Weights of a small class-conditioned image flow-matching model.
Model: 2.36M parameters, 64-pixel images, norm groupnorm, activation relu, widths [64, 64, 128].
Training: soap at rate 0.0028, 6000 steps, batches of 128.
Rows from block 2, named by matrix and row number. Rows with one number belong to one channel. Each number is 128 + 32 x the weight over the matrix's rms, rounded and kept within 0 to 255. All counts start at 0.
# convs0: first 3x3 conv (model.enc.0.2.convs.0.weight, 64x64x3x3, standardized in use), inputs 0-7, a 3x3 kernel for each
# convs1: second 3x3 conv (model.enc.0.2.convs.1.weight, 64x64x3x3, standardized in use, transposed), outputs 0-7, a 3x3 kernel for each
convs0.9 [130 134 151 163 120 147 171 174 131 161  98 129 138 193 117  81 171 172 134 102  98 141 116 124  68 153 121 107 122 143 122 148 165 140 138 124 119 125 127 157  93 115 141 167 133 127 144  95 142 135 157 139 167 166 104 109 143 127 131 142 102 126 129 141 190 162 103 138 194 138  71  99]
convs1.9 [107 148 100  83  57  74 104 110 151 108 147 143 138 114  80 197 138  91 118 128 168 141 120 140 104 129 122 119  97 115 113 121 146  48  98 109 118  64  73 170 142 102 157 111 142  94 120 168 130 114 168 177 110 115 139 151 158 143 194 158 105 112 130 130 159 116  68  72 117 117  93 115]
convs0.10 [150 117 118 121 131  74 120 111  92  92  75 132 109 187 165 159 199 166 206 138  87 188 142 211 109  88 213  68 112 111  85 108 145  99 194 157 143 111 104  94 122  95 124 111 120 120 228 124 162 172 169 150 111 148 131 172 111 154 217 135 148 131 118 109 125 126  76  44  93 109 128 102]
convs1.10 [143 180 153 152 212 119 188 149 101 150  90  77  95  85 149 125 211 137 101 177 141 110 151 137 145 148  89 157 165 200 255 175  82 103  92  89  54 162 157 135 205 155 165 150  66  55 108 113 100  61 111 187 150 141  87 125 120 166 155 143  63 124 127 217 173 136 139 124 122 136 110 107]
convs0.11 [176 155 106 168  91 128 157 143 128 151 156 137 111 145 134 130 103 122 135 138 132 110 120 161 131 101 106 137 152 163 124 105  91 158 141 161 134 188 138 127 133 162 134 113  60 134 148 155 132 101 149 137 146 145 110 104 135  97 145 148 112 118 128 131 137  80 151 116 156  71  74 188]
convs1.11 [ 76 104 118 149  63 141 154 144 146  99 117 136 137 135 182 121 127 137 131 103  91 170 111 110 106 103 113  82 144  96  79  60 129 166 134 121 151 195 183 127 112 148 108  97 112 154 131 138 151 141 107 124 186  85  68  95 158 111  97 104 137 129 123  82 125 151 124 169 110 168 127 138]
convs0.12 [136  95 135 161 137 136 142 122 123 119 133 146  62  61 120  89 150 121 125 120 130 146 135 139 129 157 177 143  94 137 135 101 102  83 170 110  97 122 110 115 215 148 142 150 120 176 116 136 120 170 134 136 141 137 100 132 153 152 155 147  87 114 124 117  80 125  74 126  97 108  74 169]
convs1.12 [155 110 154 120 123 125 118 134 152 145 113 140 150 159 138 120 127 113 157 127 138 164 110 143 129 142 159 131 131 128 139  98 155 127 156 121 117 146 129  73  58 181  87 139 109 115 135 130 197 116  55 145 175  88 145 113 141 128  81 118 155  92 128  90 113 130 147 178 150 148 133  94]
convs0.13 [132 130 141 137 139 140 129 124 137 162 137 133 130  98 114 139 155 150 148 137 142 146 128 137 147 131 140 125 123 122 121 122 120 127 125 124 115 105 110 122 125 115 128 108  90 128 149 135 125 132 133 120 120 136 138 140 135 131 133 140 132 122 124 132 140 137 124 115 122 128 129 138]
convs1.13 [ 89 147  81 129 104  83  69 131 202 124 134 131 128 136 127 120 131 124 119 113 111 129 111 109 135 144 136 106 107 141 166 140 167 127 132 163  96 147 137  88 107 114  92 135  95  99  84 112 107 117 143 120  98 135  91  91 118 130 114 107 105 116 133 134  88 121  85 116 139 128 138 147]
convs0.14 [124 139 108 123 171  83 149 179 151 148 186 148 125 255  91 136  91 125  99 155 114 150 187 116 148 126 117  91 127  81 106 110  86 100  94 133  68 140 141 126 181 174  99 134 137 151 133 171 175 129 147 141  93 168 141 130 125 123 119 145 130 156 187 111 123 147 108 123  83 125 109 168]
convs1.14 [ 97 129 110 112 130 159 159 121 105 174 205 161 159 140 148 157 132 162 101 132 132 121 117 146  75 124 137 102 114  63 110 212  92 141 112  93 118 181 162  96  94 142 108 186 137 111 171 132  46 209  69 123 146  85 121 142 121 123 155 143 103 117 130  66 142 152 189 136 139 137 111 117]
convs0.15 [182 162 193 164 132 135 137 104 143 105 121 134 117 239 155 146 198  96 157 173  92  95 173 135 117 137 184 132 126 144  99  58  95 110  73 130 107 157 146  60 132 133 168 140 124 107 134 183 139 129 111  76  86 165 125  50 140 122 204 166  81 120 121 155  68 156 148  66 167 106 121  74]
convs1.15 [107  88 153 159 132  78 124 128 179 151 148 151 191 170 159 144 128 112 140  88 153 125  98 140 158 102 194 126 102 169  24  85 102 111 121 183 201 130 124 162 147  99 174 178 166 176 148 160 116 171 145 123 141 161 154 144 189 135 158 176 149 143 163 124 108 130 168 100 109 137 136 119]
convs0.16 [146  99 154 146 116 173 151 136 149 130  95 122 130 103 112 127 149 126 124 130 154 115  96 128 162 162 125  93 109 135 103 120 119 148 116  98  95 103 102 131  97 161 142  93 151 108  78 101 102  60 105  82  77 119 121 153 127 122 106  78 105 112 124 134  79  91 122 134 135 136 134 128]
convs1.16 [176 141 103 159 158 104 186 176 106 123 186 180 143 194 178 150 182 129 141 141 116 110 144 150 154 141 169 140 152  91 133 105 109 118 166 154 163 154 113 157 152 102 112 130 174 117 151 150 120 166 156 124 154 109 107 140 111 141 202  96 123 189 151 111 106 121 117 102 160 148 120 136]
convs0.17 [168  92 124 114 100 118 148 100 120  66 107 138 129 100 115 123  97 152 113 135 152  90 144 126 154 140 128  71  78 112 158 122 144 108 124 101 128 116 101 109 116 141 101 149 128 121 147 133 148 105 115 132  95 119 116 114 118 139 146 138 108 131 125 143 127 110 173 102 151 120 125  88]
convs1.17 [118 100 108 100 175 120 102 171 159 123 150 129 118 132 143 140 132 118 138 117  83 128 154 161  91 142 118 108  96 122 105 185 113 119 163 175 128 182  89 147 120 148 124 145 131 149 157 160 119 133 141 167 121  96 146 111  99 130  93 152 111 168 129 180  69 145 124 179  84 137 135 142]
convs0.18 [136 102 127 135 109 100 115  97 135  94 101 124 105  73 168 133 116 132 126 148 185 100 122 161 113 122 143 166 144 159 142 147 128 134 167 148 158 123 138 137  82 166  76 146 106 171 124 127 164 154 109 148 134 140 127 136 153  86 106 112 104 106 113 141 129 120 105  90 160 117 158 142]
convs1.18 [116 151 113  84 168 106 135  92 127 124 129  79 129 136 110 120 106  96  97 133 167  83  93 147 111 140 132 139 115 137 103  54  84 114  89  97 119  99 160  78 116 163 118  97 126  86 160 173 126 182 100 130 112 118 103 111 153  59  92 129 124  97 108 178 141 109 150 135 136 147 105 141]
convs0.19 [133 169 118 145 154 121 143 148 149  85 111 119  88 139 168  93 121  94 146 124  85 134 138 101 124 155 136  88 120 114 116 141 110 110 134 132 134 135 130 157 126 132 172 135 130 113 102 137  95 127 131 103 143 135 129 128 129 125 115 162 120 122 119 136  85 184 155 165  87 109 160 110]
convs1.19 [119 171 139 170 108 135 161 104 160 141 136 128 134 148 127  96 137 137 122 129 111 134 107 158 151 135  94 153 140 123 166  88  64  97  77 110 135 101 125 122 139 122 111 158 142 148 126 150 112 154  84 126 156 155 133 152 142 149 110 116 107 112 106 102  95 116 161 146 141  95 176 122]
convs0.20 [141 142 165 168 188 175 127  66 131 186  97 167  25 149 105 173 205 152 195 113 114 110 164 102 121  95 163  51  76  71  74 108 120 111  88  34 126  98 159 127 197 140 184 115 152  77 135 137 166 102  71  87 101 109 152 146 127 139 164 108 147  60 193 151 125 154 122 117 183 118 194  77]
convs1.20 [ 89  52  85 228 226 157 130 150 118 124 106 104 103  76 108 119 145 119 155 141 158 159 128 125 122 102 135 164 175 128 103 130 167 113 198 175 136 156 101 167 196 216 149 122 120 140 164 112 120  94 149 114 116 131 135 134 107 172 166 155 110 124 131  69 115 127 206 200 186 121 100 129]
convs0.21 [ 84 137 147 110 108 123 141 110  91 140 141 121 119 127 147 154 128 142 135 104 140 163 145 125 157 151 148 144 119 133 124 117 132  99 124 158  85 144  99 118  76 111 113 149 151 102 107 129 166 142 138 150 103 108 113 157  96  79 115  79 120 125 103 130 156 194  95 118  98 122 130 150]
convs1.21 [132  82 129 106 131 148 120  99 113 138 155 152 165 179 116 112 102 107 122  88 153 131 105 139 120 122 143 143  90 113 147 110 128 124  95 111 100 113 130  97 146 121 149 114 162 114 132 111 155 134  57 104 143 156 120  82 151 115 120 124 123  83 118 165 148 136 104 164 135 129 134 133]
convs0.22 [164 177 159  91 111 115  96  95  79 115  14 182 152 153 146 171  98 142 155 168 108  45 182 162  86  54 139 110 127 115 114 117 127 138 124 108 126 113 133 115 162 131 113 120  98 168 130 106 131 180 179 162 115 160 142 195 179 115 103 114 115 115 138 138  98 141  96  84 159 154 183  97]
convs1.22 [157 172 150 135 191 179 103  42  63 165 138 119 144 115 154 108 168 152  71 108 180 142  86 127 170 124 101 104  99 154 168 195 128 144  72 106 152 135 108 161 254 151 109  87 124 114 140 128  70 102 115 133  56 106 181 204 173 108 121 117 100 122  97 140 195 119  96 150 120  84 111 153]
convs0.23 [123 108 142 142 102 146 125 132 118 171 133 115 113 156 135 124 162 113 137 147 149 155 115 108 152 193 154 120 142 141 126 134 154 128 128  99 121  83 118 108 106 140 115 137  91 144 118 130 108 127 142 119 131 135 125 140 137  99 112 142 122  91 148 145  86 116 122 135 142 103 146 121]
convs1.23 [145 118 138  79 144 137 148 110  99 128 128 130 136 140 134 124 122 125 135 100 136 130 100 123 147 124 134 135  92 177 178 144 142 163 102 119 126  73 184  90 106  81 131 148 115  96 119 120 138  85  89 176 147 139 124 130 117 130 119  75 138 132 106 122 132  83 110 155  90  83 128  91]
convs0.24 [135 108 109 154 139 106 101  96 131 108 139 105 104  92 179  88 153 144 130  72 162  79 114 162  77  97 136 157  72 113 137 193 155 112 123 113 113 118 152 112  89 151  95 136  95 125  93 124 138 235 107 150 109 121 118 152 145 133 130 148 113 142 115 108  92 137 113 132 190 157  90 167]
convs1.24 [148 175 136 144 166 141  95  92 165 155 109  88 142  88 103 125 100 116  55 144 146 121  66 170  74  91 137 105 113 117 136  99  91 155 144 158  76 141 176 142  61 147 116  96  86  96 148 139 130 159 119 107 107  42 158  96 144 106  85 188 133 116 140 171 141  90 151 153 133 138 140 141]
convs0.25 [105 147 130  97 124 123 135 126 125 139 115 128 102 173 125 143  89 128 124 118 148 140 145 127 133 143 131 119 123 137 134 146 126 139 128 149 122 112 111 157  53 123 139 107 116 127 152 127 114  91 125 138 128 126 136 129 107 112 114 132 133 128 122 130 179 111 112 172 113 135 166 127]
convs1.25 [ 82 154 113 122 127  98 123 119  92 124 119 118 125 141 129 112 114 111 114 136 128 121 135  91 139 125 110 143  80 190 114 102 112 133 154 144 151  88 142  90  52 118 180  80 106 126 146 149 148 118 153 122 128  84 124 129 136 106 120 158 119 132 154 130 136 142 125 102 106 135 127 112]
convs0.26 [143 128 144 114  84 120 136 123 150 145 128 113 148 201 109 151 120 113 142 191 160 153 182 122 157 175 125 132 134 121 112 118 125 120  97  88 143  83 160 131 219 134 154 105 125 139  83 101 160  92 159 144 128 108 117 130 152 135 125 115 141 114 130 115  91  83 104 116  94 124 159 131]
convs1.26 [140 160 147 116 123 139 103  69 155 172 140 130 130 144 122 117 142  75  98 104 158 128 130 129 127 106 128 165 141 154 131 117 162 159 118 146 147 167  74 133  61 122 137 195  82 105  78 103 137 207 105 142 152 105 144 194  99 147 127 154 136 118 130  81 152 120 122 131 201 117 203 153]
convs0.27 [123 123 121 122 119 117 125 122 119 131 130 122 127 132 121 118 119 116 135 138 147 136 138 139 140 137 144 120 123 127 124 127 127 126 125 128 120 116 117 129 117 124 129 119 118 131 134 132 130 130 130 131 133 129 139 141 145 140 138 142 138 136 139 123 130 121 121 128 121 115 119 111]
convs1.27 [112 100 154 107 135  86  96 129 206 132 136 134 127 133 130 124 126 121 114  97 123 123 130 114 135 116 107 122  89 152  94 104 109 145 123 143 141 121 168  73 121 122 145 144 128 159 138  88 140  81 129 115 136 155 157 128 135 112 129  81 139 154 151  75 123 133 156 114  70 156  78 136]
convs0.28 [134 115 150 151 126 145 143  95 152  85 171 131 118 143 160 161 128 157 134 142 150 149 153 112 128 121 106 120 134 119 133 159 134 142 121 121 105 146 118 184   1 149 158 227 103 162 122 152 115 122 129 124 140 129 125 137 156 129 141 107  90 106 128  98 170 135 138 214 171 116  72  58]
convs1.28 [100 148 150  93 144  66 141 119 153 127 158 131 129 145 138 159 128 154  69 119 174 149 166 159 123 135 119 149  67 147  85  85 127 120 156  95  86  63 136 111 158  57 154 109 143 152 101 110 155 129 109 123 190 123 113 116 121 121 138  83 152 152 123 209 184 118 130  94 138 123 118 131]
convs0.29 [145 116 140 159 140 123 136 136 136 137 118 135 153 134 143 102 152 135 141 119 126 120 142 111 150 111 111 105 105 121 122 130 121 145 115 138 131 109 110 116 143 121 127 129 133 133 139 145 139 110 125 146 119  85 123 107 124 130  97 121  90 134 119 143 136 145 148 127 128 145 140 124]
convs1.29 [ 68 116  94  99 131 101 154 112 121 129 139 130 131 139 131 119 129 117 127 123  96 151 130 119 121 137 106  94 130  92 140  93 141 155 160 112 123 129 138 131  86 117 128 119 116 107 118 153 104 115 176 111  72 116 126 118 111 106  65 138  82 144 129 181 107 126 104 120 119  91  83 168]
convs0.30 [113 149 129 126  90 137 129 126 116 112 111 121 129 157 121 120 117 101 135 129  97 158 138 120 146 138 138 118 170 140 164 127 118 120 123 122 159 179 115  79 211 144 181  70 133 116 159 107 112  59 113 123 110 125 153 121 137 127 161 160 111 121 154 135  55  91 129  41 176 162  93  57]
convs1.30 [ 97 121 109 116 187  89 129 171  93 111 114 127  98 119 195 120 137 153 111 134 148 165 141 115 136 101 161 134 114 175 129  81 123 122  76  81 119  63 157  98 139 131 169 102 117 115 133 132 126 149 130  95 178 126 113 135 156 128  34 122 110  86 117  89 156 116 174 160  84 129  78 140]